A small self-supervised image encoder, trained from scratch.
Model: 32-pixel images, norm batchnorm, depths [2, 4, 4], widths [128, 224, 384].
Training: muon at rate 0.0027, 7800 steps.
Rows from block 4 of a small self-supervised image encoder, named by matrix and row number. Rows with one number belong to one channel. Each number is 50 + 12 x the weight over its row's rms, rounded and kept within 0 to 99. All counts start at 0. After the name is the row's rms in percent of the matrix's.
After each channel's rows are labels from the 100 images, of 14976, where the channel reaches its highest value: "place" is the part of the image that holds the peak; "strongest on" is what is common among them. Only what is clearly more common there than usual is listed. The data: rosettes with rotational symmetry. In brackets: how many of the 100.
# convs1: first pointwise conv (model.blocks.4.convs.1.weight, 224x224x1x1), inputs 112-223
# convs3: second pointwise conv (model.blocks.4.convs.3.weight, 224x224x1x1, transposed), outputs 112-223

convs1.222 107:54 38 58 37 52 43 49 58 26 43 52 74 65 49 47 45 61 31 47 45 40 77 60 72 45 37 67 57 46 42 62 74 38 55 76 41 36 79 37 34 55 44 69 50 38 48 42 61 39 74 48 48 52 64 44 38 41 39 57 36 49 36 48 62 30 61 44 51 65 35 54 56 58 52 46 77 60 50 54 54 54 60 41 57 58 22 68 59 45 54 42 59 56 52 34 39 41 50 56 61 51 70 57 49 33 72 42 56 59 41 54 55
convs3.222 103:82 73 48 40 46 35 34 22 31 57 65 39 38 52 52 43 45 46 55 57 47 38 45 26 60 42 47 51 51 60 38 40 39 61 47 32 48 53 47 43 54 48 51 53 47 44 60 46 61 62 41 54 45 44 57 35 49 30 47 26 58 32 54 42 51 53 50 46 49 68 50 32 40 29 60 48 40 34 39 53 49 79 47 51 53 58 54 67 68 54 42 64 54 32 52 48 53 48 42 41 43 50 39 66 49 66 24 71 41 61 39 40
place: centre (50)
strongest on: grey (63)

convs1.203 104:28 55 33 35 54 66 54 67 32 46 48 45 63 42 67 34 34 54 59 75 43 22 54 59 38 58 48 55 45 45 37 48 68 47 40 57 68 60 43 44 56 61 46 55 52 52 35 36 49 32 36 47 41 48 27 64 45 57 47 60 62 55 59 39 52 57 53 51 37 53 54 61 35 68 46 40 63 45 66 60 45 36 53 41 49 58 53 45 42 69 61 37 68 50 52 48 33 64 44 60 34 30 70 96 60 47 54 53 59 51 55 36
convs3.203 101:29 40 63 58 57 58 65 53 51 58 42 45 61 48 59 31 29 30 37 52 32 34 71 48 61 74 46 46 32 59 53 54 48 43 53 45 61 43 43 36 43 58 67 24 23 38 43 48 37 40 20 50 40 32 74 47 46 43 39 51 44 42 31 09 48 54 36 53 19 59 65 38 51 31 48 36 31 47 42 49 69 45 64 44 38 41 42 43 39 55 45 82 63 28 63 62 63 27 40 53 60 50 50 36 23 56 28 58 38 30 61 43
place: top left (44); top centre (40)
strongest on: pastel (75)

convs1.42 108:53 61 67 38 54 36 58 26 55 54 49 32 48 41 53 11 50 42 49 50 37 37 65 49 45 46 45 46 51 32 53 48 56 53 46 55 57 42 65 83 62 28 48 45 31 51 49 51 46 37 50 71 44 33 62 68 67 53 56 46 41 50 54 53 71 46 48 42 43 72 50 63 54 69 45 62 47 75 40 34 18 45 61 41 36 52 63 52 50 63 54 46 78 48 54 50 53 46 50 65 54 56 38 65 50 40 46 42 50 25 54 34
convs3.42 096:46 56 41 48 61 65 69 45 60 62 55 43 58 51 51 28 22 45 57 50 34 55 51 64 46 66 22 35 63 44 46 62 62 47 41 56 50 54 65 57 44 50 36 54 25 73 36 25 33 38 68 35 59 69 42 60 44 45 21 43 47 61 37 52 46 41 49 51 65 15 42 46 31 54 49 44 53 29 45 44 23 57 65 38 47 49 51 37 69 55 37 46 40 58 45 40 55 31 43 20 27 54 51 49 48 26 48 40 66 43 45 48
place: top centre (33); top left (25)
strongest on: grey (59)

convs1.29 109:51 46 67 43 50 52 57 24 45 41 51 88 11 59 38 46 62 65 37 48 48 31 43 62 59 73 56 56 48 50 52 47 34 53 61 43 55 45 58 33 41 70 56 51 56 47 50 66 34 47 39 61 61 43 51 56 49 45 63 39 56 30 54 22 30 68 64 61 56 46 46 39 48 29 55 41 45 60 35 56 57 51 66 58 78 51 60 45 45 70 57 65 71 46 54 56 47 57 53 66 44 56 43 49 47 65 43 66 50 80 62 54
convs3.29 114:48 59 56 46 45 51 30 47 63 67 40 49 35 41 68 45 53 34 64 65 62 41 49 60 36 52 53 60 42 41 58 47 51 56 48 65 61 43 55 57 65 48 46 41 72 41 57 36 41 41 41 33 53 69 51 56 60 40 63 53 39 56 53 53 46 54 43 34 52 47 57 54 55 57 50 51 39 44 54 46 50 26 54 39 44 44 71 57 37 26 49 44 49 53 28 56 61 51 60 56 50 46 40 52 79 56 26 67 50 52 49 55
place: bottom right (54); middle right (31)
strongest on: dark (54)

convs1.117 106:57 42 53 64 47 37 44 61 37 62 52 61 52 45 33 50 38 36 49 41 53 29 86 67 51 46 53 57 57 50 56 30 18 46 65 53 60 59 59 35 41 49 47 38 56 34 73 66 45 39 52 57 57 43 39 43 50 59 57 40 72 51 56 56 42 74 54 30 42 45 49 53 45 64 39 41 60 45 74 37 66 53 17 47 46 43 53 65 41 46 62 60 64 67 48 58 60 53 38 51 33 55 63 38 78 62 70 53 63 64 60 43
convs3.117 102:61 53 63 55 52 64 49 54 54 60 58 41 51 55 52 54 31 36 61 58 40 65 55 65 48 57 38 52 55 39 46 36 70 53 57 53 71 46 53 58 49 24 48 65 61 46 61 59 44 21 24 60 47 49 36 47 30 67 45 60 58 54 50 48 70 44 39 49 47 39 48 62 60 59 51 63 39 39 38 78 66 54 54 37 50 51 30 63 48 45 53 59 40 53 72 40 79 41 58 34 47 44 60 62 55 33 53 42 47 47 72 18
place: bottom left (60)
strongest on: grey (47)

convs1.40 108:49 57 61 59 40 44 26 29 42 56 48 55 54 73 51 15 47 59 58 55 39 48 64 41 67 62 57 37 53 49 60 56 67 45 55 48 17 57 55 55 55 62 41 38 49 35 49 54 51 39 47 47 34 57 31 67 48 61 41 43 42 48 58 58 61 59 21 32 68 64 63 39 40 44 29 48 31 65 48 42 56 36 49 72 49 46 41 51 45 46 57 78 50 27 58 50 43 43 59 59 48 36 43 24 59 57 47 58 58 45 67 35
convs3.40 112:59 51 46 43 39 39 64 45 57 62 41 55 47 54 44 59 55 60 47 46 49 41 55 43 60 21 54 44 40 59 61 56 56 35 57 57 42 53 50 56 33 75 60 50 78 64 72 31 64 48 55 47 38 42 76 66 47 56 60 48 60 61 54 64 48 37 43 57 53 67 35 50 63 60 25 23 63 44 53 63 62 77 63 79 48 60 37 53 45 47 37 58 73 51 55 52 51 53 47 57 44 49 55 55 56 66 45 46 37 42 55 28
place: top right (29)
strongest on: grey (33)

convs1.126 104:42 26 53 52 51 62 51 35 54 44 47 41 32 59 49 60 47 45 27 34 47 48 29 66 54 53 58 37 50 57 68 48 49 47 51 46 70 28 62 68 55 48 42 36 48 72 53 51 64 56 52 36 59 42 51 45 68 56 22 74 59 56 76 55 48 56 17 46 51 48 65 51 51 66 48 47 60 49 52 50 44 39 70 62 47 54 50 59 24 42 40 47 48 47 25 44 50 62 57 41 64 51 62 36 65 51 63 55 53 58 60 61
convs3.126 096:56 42 63 48 27 47 65 45 60 73 73 64 33 38 67 80 49 36 64 60 54 50 46 77 69 65 49 61 76 50 41 69 65 56 57 35 48 35 55 34 54 53 63 62 52 45 46 63 38 48 61 40 59 46 31 67 51 64 58 55 49 45 41 74 67 58 37 32 50 70 53 70 49 46 56 79 36 55 48 41 55 52 41 47 47 34 60 60 51 54 53 46 49 38 62 60 55 54 68 26 70 61 38 56 60 33 33 46 71 62 54 44
place: bottom left (43); bottom centre (38)
strongest on: grey (40); pastel (33)

convs1.212 101:55 42 44 58 61 31 45 34 43 37 41 63 44 66 53 42 47 45 44 53 49 68 31 55 78 58 64 68 79 51 58 56 51 37 64 46 42 58 43 55 54 46 60 52 44 55 58 42 48 48 33 35 62 64 42 39 48 64 47 39 33 38 23 49 40 57 44 57 56 42 28 22 42 30 33 39 62 50 61 47 28 37 52 49 54 40 39 52 25 64 40 46 41 44 36 28 44 65 55 51 52 63 56 22 68 52 67 41 41 52 54 64
convs3.212 099:45 46 46 62 47 49 36 37 38 29 55 51 43 56 60 64 38 59 36 46 48 66 52 37 20 46 57 65 38 67 67 62 48 58 46 57 61 58 51 40 46 58 46 49 51 39 36 41 60 40 58 56 30 55 53 50 40 42 45 55 64 50 57 69 29 31 44 60 35 62 57 32 73 47 52 57 63 42 30 48 58 75 43 48 57 62 48 48 50 60 07 60 61 44 53 53 56 55 36 50 38 34 58 29 58 75 50 66 55 69 66 57
place: top centre (35)
strongest on: pastel (35); grey (34)

convs1.68 102:55 41 51 35 38 77 71 63 39 74 69 63 35 52 46 15 60 42 34 48 61 69 50 45 57 43 27 61 34 50 66 64 34 55 44 46 49 62 48 26 55 64 58 43 45 70 62 41 57 39 37 63 31 72 49 78 43 35 41 64 64 47 57 48 36 40 72 44 71 51 44 40 65 32 66 43 54 45 53 51 41 48 48 44 51 33 61 69 42 42 38 33 56 49 61 51 45 48 40 58 46 46 66 47 20 56 67 65 55 57 54 61
convs3.68 101:82 51 45 70 72 57 36 37 74 43 59 56 62 62 56 38 38 71 46 55 30 44 65 59 37 58 67 47 54 51 51 44 68 57 58 47 51 30 32 69 64 58 77 55 53 42 42 60 62 63 50 71 51 53 49 59 56 47 51 67 64 46 71 49 61 55 42 56 46 59 58 49 65 53 41 38 58 39 75 42 47 44 56 56 50 41 49 41 64 50 33 48 39 31 31 69 70 57 42 74 39 28 56 49 61 50 53 39 44 57 45 51
place: centre (33); bottom centre (32)
strongest on: grey (52)

convs1.89 098:23 33 46 41 69 41 53 58 51 31 42 52 56 58 59 47 55 44 54 47 80 75 71 65 27 45 60 47 36 45 60 57 65 32 64 50 28 40 56 23 45 60 48 62 42 61 62 62 42 51 48 40 52 67 56 41 27 49 36 54 38 46 52 61 37 34 34 54 57 47 52 41 42 48 23 47 57 46 72 55 48 39 49 55 65 55 20 43 49 59 45 49 51 55 26 32 47 35 59 46 58 48 79 18 56 52 53 59 69 55 46 50
convs3.89 091:40 65 68 58 64 28 50 41 37 52 40 47 32 52 43 56 44 31 26 52 40 58 50 53 59 65 72 34 60 51 56 49 64 66 53 49 49 34 62 46 57 53 59 73 61 41 52 54 53 44 61 42 44 57 53 35 56 44 62 70 65 47 40 31 32 41 45 60 53 57 75 88 63 67 17 43 41 59 36 53 61 35 45 55 64 23 50 36 42 72 76 48 51 44 49 45 46 73 43 24 39 73 38 47 43 52 48 48 39 55 68 45
place: middle right (29)
strongest on: grey (57)

convs1.160 103:57 46 53 41 42 45 48 18 50 56 84 67 50 41 69 79 47 65 59 50 62 60 37 43 55 45 33 41 49 60 49 53 66 64 60 35 56 56 43 54 16 60 42 51 52 32 45 53 47 69 49 61 56 39 54 62 64 36 41 63 47 35 60 57 29 42 35 36 36 15 59 54 50 23 32 46 63 45 52 57 36 60 23 52 42 47 53 55 54 51 45 22 43 54 57 60 49 48 60 38 47 33 57 55 49 49 66 69 32 61 51 47
convs3.160 110:47 28 54 57 27 34 62 36 63 40 77 56 25 42 57 61 29 55 20 55 33 43 40 31 59 51 23 37 34 43 32 52 41 30 56 34 52 60 41 53 55 44 70 43 42 41 63 49 49 42 33 68 38 41 51 41 54 39 51 45 65 45 44 16 54 52 31 69 63 45 45 37 69 44 30 59 54 36 44 69 54 63 48 78 42 53 55 39 62 61 58 35 72 41 75 39 51 43 63 60 58 57 48 46 44 67 56 43 36 48 43 61
place: middle right (36)
strongest on: grey (33); pastel (32)

convs1.104 096:77 59 63 52 48 62 54 50 64 48 72 69 46 40 56 60 46 42 44 57 38 44 40 59 43 32 65 47 69 35 48 66 45 47 23 47 63 75 69 41 70 30 23 46 61 56 54 55 44 58 33 68 51 34 64 48 36 45 45 50 62 56 38 18 66 58 45 62 20 45 40 57 58 47 66 50 59 30 59 58 48 48 79 50 63 76 38 66 46 42 45 44 52 66 59 49 26 44 55 47 31 50 65 45 47 37 64 50 41 51 39 59
convs3.104 099:45 40 49 25 68 42 58 59 32 43 55 37 34 59 47 55 48 75 35 41 58 55 39 28 54 53 59 68 33 34 59 47 41 51 43 69 32 23 48 55 54 48 55 42 76 44 36 50 57 60 45 57 59 59 49 47 47 36 42 47 43 57 48 67 46 38 46 47 68 53 55 55 44 46 63 43 57 36 53 56 66 65 74 58 36 64 36 73 45 46 45 48 69 38 61 53 13 25 55 67 29 47 64 52 68 33 35 67 29 38 49 63
place: bottom right (37)
strongest on: grey (56)

convs1.115 094:50 85 33 55 42 41 52 52 36 40 51 36 52 50 46 45 53 51 56 58 78 44 69 69 59 33 38 53 35 61 62 41 52 30 48 31 37 40 66 44 54 39 45 51 58 43 46 72 48 43 46 56 50 30 47 51 57 56 30 44 71 44 47 44 28 43 54 32 62 45 33 53 59 33 22 56 41 41 53 40 62 40 50 39 47 58 41 49 46 50 60 47 52 65 52 52 59 45 45 61 43 48 67 38 48 39 39 43 47 64 64 28
convs3.115 108:47 60 37 69 35 45 49 36 48 53 47 55 23 47 36 58 54 60 69 58 39 60 59 43 39 49 72 51 65 40 37 45 39 50 45 57 32 36 47 59 42 79 32 54 42 56 33 49 48 44 55 45 84 42 61 39 53 61 55 65 44 69 45 24 51 39 38 74 71 45 64 37 54 67 67 45 61 42 54 58 45 64 30 54 51 52 52 72 58 47 46 61 38 52 39 66 46 52 31 43 51 42 32 37 37 57 63 58 38 43 43 71
place: top centre (57); top right (43)
strongest on: pastel (73)

convs1.38 103:39 60 61 68 51 56 58 55 36 51 33 59 58 47 60 20 57 38 50 32 19 61 17 37 44 51 66 49 85 52 56 30 54 56 41 57 39 67 53 64 49 55 54 44 46 41 57 52 46 56 54 49 45 34 44 74 54 59 35 46 62 44 59 35 44 48 66 77 61 39 41 29 61 47 57 60 53 21 37 54 46 54 41 55 36 43 41 43 53 59 39 39 55 50 40 64 61 58 56 69 43 65 52 57 51 42 64 49 55 64 37 43
convs3.38 099:44 46 46 40 49 61 50 61 60 51 76 42 45 45 56 54 37 52 50 37 48 31 45 42 65 44 50 64 62 45 70 70 43 17 69 48 44 53 64 67 61 56 77 34 48 53 65 38 60 48 45 49 45 53 37 57 37 42 47 34 29 72 37 43 39 49 20 64 55 61 55 51 72 37 37 64 30 47 52 34 40 47 68 67 50 38 39 45 45 54 55 55 69 54 66 55 35 44 46 49 66 43 52 56 41 78 45 28 52 58 47 35
place: bottom right (67)
strongest on: dark (36)

convs1.51 108:39 42 23 44 46 22 59 48 40 61 32 53 52 37 38 55 61 47 55 41 51 58 73 46 55 24 88 38 49 48 52 32 48 34 55 54 71 47 45 58 56 42 47 51 40 53 69 37 46 56 57 29 41 29 36 48 41 37 56 63 59 48 45 37 54 48 39 35 51 46 37 39 59 67 38 58 67 55 73 43 40 45 43 40 51 64 46 53 43 46 41 51 38 53 65 63 54 65 42 54 62 54 53 44 68 38 53 53 53 57 53 50
convs3.51 100:63 45 31 60 48 57 63 44 61 30 57 40 33 47 56 71 70 65 44 56 63 14 52 63 42 48 39 47 46 52 69 38 43 57 35 41 59 50 27 59 59 55 50 54 66 29 36 52 49 68 60 42 42 28 62 62 50 41 35 40 61 36 46 56 44 56 39 42 27 40 66 49 48 27 42 60 61 41 40 21 58 55 60 63 62 14 61 55 42 46 14 49 52 31 47 31 46 41 44 66 66 64 45 66 54 51 62 42 65 37 55 22
place: bottom left (44); middle left (42)
strongest on: grey (48); pastel (45)

convs1.102 099:63 56 52 48 76 37 39 44 63 29 57 13 43 46 58 59 25 56 47 28 62 70 67 60 42 65 41 54 60 47 68 43 52 65 53 42 60 42 43 60 67 58 75 60 73 32 47 56 54 43 64 49 62 36 46 52 40 46 43 46 51 73 47 29 52 44 54 50 60 35 46 27 49 53 50 36 54 51 42 52 31 31 66 53 40 32 38 70 56 59 33 46 47 50 12 49 46 51 46 47 64 38 65 42 12 46 47 39 50 59 56 52
convs3.102 093:23 63 64 68 57 44 56 59 53 34 54 60 51 52 45 43 51 48 35 54 54 69 68 26 48 74 51 45 44 43 50 40 42 56 49 60 39 32 46 62 47 50 24 26 77 37 51 39 65 61 67 39 54 43 34 37 37 53 64 35 58 63 51 58 71 37 62 58 54 55 49 63 54 53 49 35 44 79 58 34 57 45 16 49 50 63 46 52 54 52 37 48 54 65 54 57 32 49 50 32 50 62 33 62 62 50 54 60 51 64 33 30
place: bottom right (62)
strongest on: dark (49)

convs1.63 104:60 56 52 53 58 28 42 58 48 45 41 57 67 66 63 62 35 62 52 51 60 44 46 72 58 49 63 70 48 42 41 50 43 47 41 51 58 50 54 65 69 41 58 44 41 48 46 65 52 24 59 31 73 53 57 38 48 57 53 52 43 54 33 53 64 21 57 34 50 33 59 69 50 94 54 51 60 44 70 43 39 52 45 31 38 54 46 43 30 51 72 31 59 39 59 67 44 61 40 76 38 51 56 52 58 18 41 36 27 72 59 42
convs3.63 106:26 67 75 44 52 51 39 17 35 34 66 44 48 39 45 48 48 45 45 32 39 73 59 81 54 61 48 46 49 33 66 40 43 23 34 49 45 48 41 54 45 40 33 59 14 63 55 72 60 52 59 44 70 35 61 43 36 54 48 40 35 63 54 44 77 47 35 45 65 65 50 47 48 44 44 40 60 37 49 60 39 37 67 65 49 51 75 54 39 43 46 41 57 53 40 61 46 54 70 29 40 46 40 30 47 49 49 52 51 56 51 51
place: top left (76)
strongest on: pastel (56); grey (41)

convs1.145 094:48 46 63 58 39 39 52 17 49 47 50 31 52 62 42 30 52 81 60 30 59 63 42 53 64 49 57 44 49 40 58 57 19 49 52 50 50 55 57 66 46 60 44 59 62 42 24 53 33 54 45 39 45 59 49 63 56 63 63 44 47 45 53 48 46 71 56 45 46 53 47 50 58 57 58 35 47 41 63 49 48 67 49 88 46 40 38 35 54 47 46 56 63 48 52 47 57 56 55 54 44 54 31 25 44 59 45 49 35 14 45 56
convs3.145 111:44 71 72 66 51 50 51 54 59 23 42 51 64 44 17 44 44 56 45 46 45 54 43 80 52 55 50 58 51 55 65 63 46 38 40 56 37 19 62 48 57 60 44 56 41 55 67 43 44 57 58 35 70 60 37 45 53 40 58 51 39 43 42 49 70 54 48 40 43 71 51 34 62 49 61 52 69 69 51 52 46 45 28 42 41 65 52 63 49 57 48 41 42 58 55 55 31 40 46 26 40 68 30 48 44 34 47 53 50 51 36 42
place: bottom right (32)
strongest on: grey (47); pastel (34)

convs1.210 102:60 49 48 39 38 45 36 34 41 39 50 59 62 37 54 61 56 82 67 34 77 39 50 31 50 59 51 37 47 57 55 46 60 58 76 70 19 41 35 39 42 35 69 40 29 38 68 48 58 55 33 67 56 71 57 69 56 31 39 52 52 42 46 57 62 62 44 41 44 29 49 39 51 45 33 35 50 71 38 37 76 62 45 60 58 44 58 52 52 49 45 64 60 57 58 61 53 52 47 61 34 61 54 44 58 74 52 37 52 51 49 44
convs3.210 108:16 49 42 55 49 25 47 65 45 56 45 36 62 43 43 47 54 51 58 60 65 68 37 46 54 56 40 72 54 67 58 59 57 39 34 50 56 46 44 53 48 41 46 30 53 67 38 51 61 38 63 29 59 56 80 41 35 55 43 56 42 47 35 44 55 32 55 38 53 34 41 53 53 70 46 41 39 59 52 31 18 48 58 53 45 55 56 59 29 61 42 35 40 58 53 69 53 49 45 42 56 34 60 49 53 49 43 16 53 41 56 66
place: top right (36); middle right (35)
strongest on: grey (60)

convs1.183 107:32 39 30 45 62 46 48 51 35 46 36 42 32 39 66 68 63 33 48 50 32 29 44 44 42 44 38 45 48 34 55 35 52 30 55 65 48 30 50 22 38 61 48 35 49 37 43 45 39 43 36 38 61 60 34 46 68 59 57 57 55 47 39 64 46 54 49 39 56 37 43 49 58 46 43 44 52 65 49 36 84 53 50 40 52 59 63 51 40 70 40 38 63 62 43 64 41 47 49 53 47 39 60 45 53 49 59 39 35 69 45 70
convs3.183 108:24 34 53 45 46 47 49 32 43 49 40 67 52 70 55 39 35 60 36 41 74 66 46 43 54 51 50 80 78 63 32 51 65 44 53 51 52 62 44 41 40 58 56 51 37 62 38 43 38 78 54 60 39 57 50 62 80 55 61 66 39 72 69 51 55 42 46 42 55 56 41 67 69 64 58 59 37 43 47 53 42 50 50 59 45 79 55 31 51 60 39 38 50 55 40 57 56 28 49 46 43 55 43 35 61 53 62 46 33 54 29 55
place: bottom left (61); middle left (30)
strongest on: grey (43); pastel (41)

convs1.77 096:39 57 46 68 67 42 57 39 38 46 53 52 36 50 15 27 44 63 40 62 55 32 28 51 87 58 54 53 60 40 28 47 54 56 42 34 60 40 67 58 40 40 33 43 49 44 51 58 43 52 58 22 49 68 60 71 46 29 50 28 55 50 57 41 58 49 53 45 66 44 33 53 56 54 37 51 56 49 53 61 56 38 58 71 70 43 36 26 56 57 37 68 68 44 47 34 49 70 33 67 47 54 60 27 60 62 46 42 59 60 46 56
convs3.77 098:55 34 56 56 44 32 61 54 73 58 38 47 55 39 76 69 46 42 43 49 52 25 44 41 43 25 60 30 43 50 50 41 46 39 33 42 73 58 44 69 62 50 19 38 51 51 56 40 39 84 49 52 58 58 32 67 57 56 61 62 48 45 39 45 52 37 36 50 71 69 60 53 48 51 38 61 59 27 45 33 71 40 63 57 41 53 48 60 51 33 53 42 45 70 72 48 39 54 49 43 59 44 44 29 55 42 53 49 32 46 52 60
place: top centre (31); bottom left (26)
strongest on: dark (37)

convs1.36 111:43 67 68 46 43 69 46 54 29 47 63 44 37 62 54 44 91 33 35 53 64 56 49 36 38 43 32 45 60 67 52 82 46 58 51 54 47 55 49 47 53 53 49 64 74 67 57 31 44 46 70 64 47 56 45 51 34 35 25 48 45 54 38 27 55 53 61 58 54 59 53 38 46 10 42 49 52 36 46 64 58 60 58 92 70 44 46 51 40 65 61 73 41 48 54 35 56 46 38 39 35 62 50 39 42 66 57 49 55 50 52 52
convs3.36 111:62 39 32 48 49 47 52 43 56 52 48 64 29 47 60 44 50 52 65 63 65 48 44 56 61 42 60 44 73 58 49 58 40 53 61 60 57 65 47 63 14 46 55 49 92 30 46 39 40 55 48 24 50 43 27 48 57 47 48 59 78 50 52 51 39 54 32 71 61 42 57 50 61 68 50 46 70 47 26 63 54 55 52 42 47 48 24 54 46 56 64 65 63 52 52 49 60 63 44 65 44 42 32 57 40 23 46 49 52 32 38 40
place: bottom right (63)
strongest on: grey (63); pastel (32)

convs1.156 103:39 21 43 63 62 50 38 37 53 29 44 49 61 56 43 41 45 56 62 62 49 40 51 37 18 53 64 62 58 31 45 43 61 70 41 37 52 48 64 33 35 63 61 47 64 41 36 58 66 63 63 54 30 65 58 66 70 54 34 43 61 50 46 53 58 52 43 58 66 55 54 55 64 30 31 42 42 59 40 54 33 56 59 54 66 46 38 55 39 32 41 53 42 31 68 45 41 52 59 48 56 62 40 79 59 49 49 63 51 42 52 60
convs3.156 099:56 42 45 43 61 50 55 48 42 22 79 57 41 41 49 73 47 35 45 65 43 58 52 45 41 34 64 62 64 43 65 44 38 66 30 69 36 41 51 54 47 47 36 38 65 62 35 51 52 44 50 54 39 41 18 64 52 54 48 42 48 56 43 42 40 40 55 41 49 60 49 64 60 50 81 49 51 44 52 54 37 53 31 41 36 58 56 62 42 44 39 37 60 44 54 63 46 50 51 49 59 31 77 35 60 36 57 32 47 46 57 44
place: bottom left (71)
strongest on: pastel (62)

convs1.152 098:38 47 45 61 10 29 47 45 69 47 55 53 50 48 61 43 47 57 41 40 62 48 53 55 58 23 59 41 53 62 81 55 64 35 45 66 33 66 55 56 57 51 41 46 62 62 46 53 58 59 55 40 41 44 52 45 42 36 53 34 72 55 43 30 51 53 46 66 59 47 50 66 49 57 52 49 79 54 41 31 24 47 67 46 43 71 32 74 35 59 55 74 50 53 48 57 63 45 53 45 69 35 54 50 53 44 62 51 36 56 54 54
convs3.152 088:41 29 40 46 50 43 47 56 51 36 51 52 44 60 53 29 31 31 40 55 43 56 51 71 50 42 62 43 49 44 59 45 55 49 53 49 33 83 71 43 70 39 30 51 58 56 46 47 36 52 46 54 48 36 45 73 65 45 50 54 40 56 43 39 36 62 64 67 65 35 42 39 61 55 56 75 43 61 42 70 43 57 44 55 32 34 23 33 51 48 38 33 65 51 66 32 45 64 48 57 54 35 47 45 54 52 55 71 45 42 29 41
place: bottom left (29)
strongest on: grey (52)

convs1.55 105:38 71 66 46 48 43 41 53 69 26 23 21 53 56 48 37 44 33 41 57 44 54 31 59 51 52 62 43 70 69 50 61 59 34 48 63 41 40 50 49 37 31 43 45 59 50 47 67 53 53 44 67 50 69 23 49 50 69 47 49 48 54 44 44 74 63 52 59 64 35 61 44 35 36 49 63 40 48 40 33 23 41 68 72 52 41 34 51 33 53 58 47 46 39 40 57 64 64 45 61 57 62 42 40 45 50 66 62 69 55 53 68
convs3.55 106:63 13 36 79 47 75 48 69 41 38 78 44 35 73 57 48 57 54 26 53 47 56 60 69 65 33 33 50 45 50 69 61 49 39 53 50 40 72 65 31 52 42 91 53 62 43 54 48 48 53 24 53 36 41 50 37 64 56 52 60 65 59 51 42 56 36 12 67 46 69 48 56 77 47 45 71 72 44 61 45 65 55 51 45 51 50 43 40 44 38 37 52 61 65 51 54 37 50 65 58 38 40 40 63 48 47 42 32 41 48 44 36
place: centre (43)
strongest on: grey (81)

convs1.101 103:38 51 58 46 52 61 37 40 32 35 38 45 70 53 40 60 68 66 70 40 63 36 62 36 48 45 68 32 60 42 33 53 60 65 77 54 47 57 48 29 49 56 67 52 46 49 58 57 50 57 33 56 49 62 57 50 54 39 46 45 41 49 54 43 57 62 47 47 50 53 53 69 70 59 52 39 41 54 55 51 74 44 57 58 48 33 49 59 39 49 53 41 52 38 49 68 54 43 55 50 38 71 38 65 61 80 61 49 52 62 62 47
convs3.101 092:57 58 49 54 57 47 64 55 22 49 57 43 31 47 58 51 51 54 64 46 23 49 71 66 56 39 58 55 36 46 65 38 69 38 54 27 51 45 46 57 51 42 37 31 55 53 68 62 62 52 47 49 59 38 51 44 43 45 41 48 43 58 53 33 47 44 42 51 41 40 29 36 21 45 43 35 60 57 45 60 99 54 54 50 45 44 62 64 39 47 36 41 47 10 65 46 60 37 69 51 51 45 55 43 58 63 48 58 49 53 54 32
place: top right (28)
strongest on: grey (53)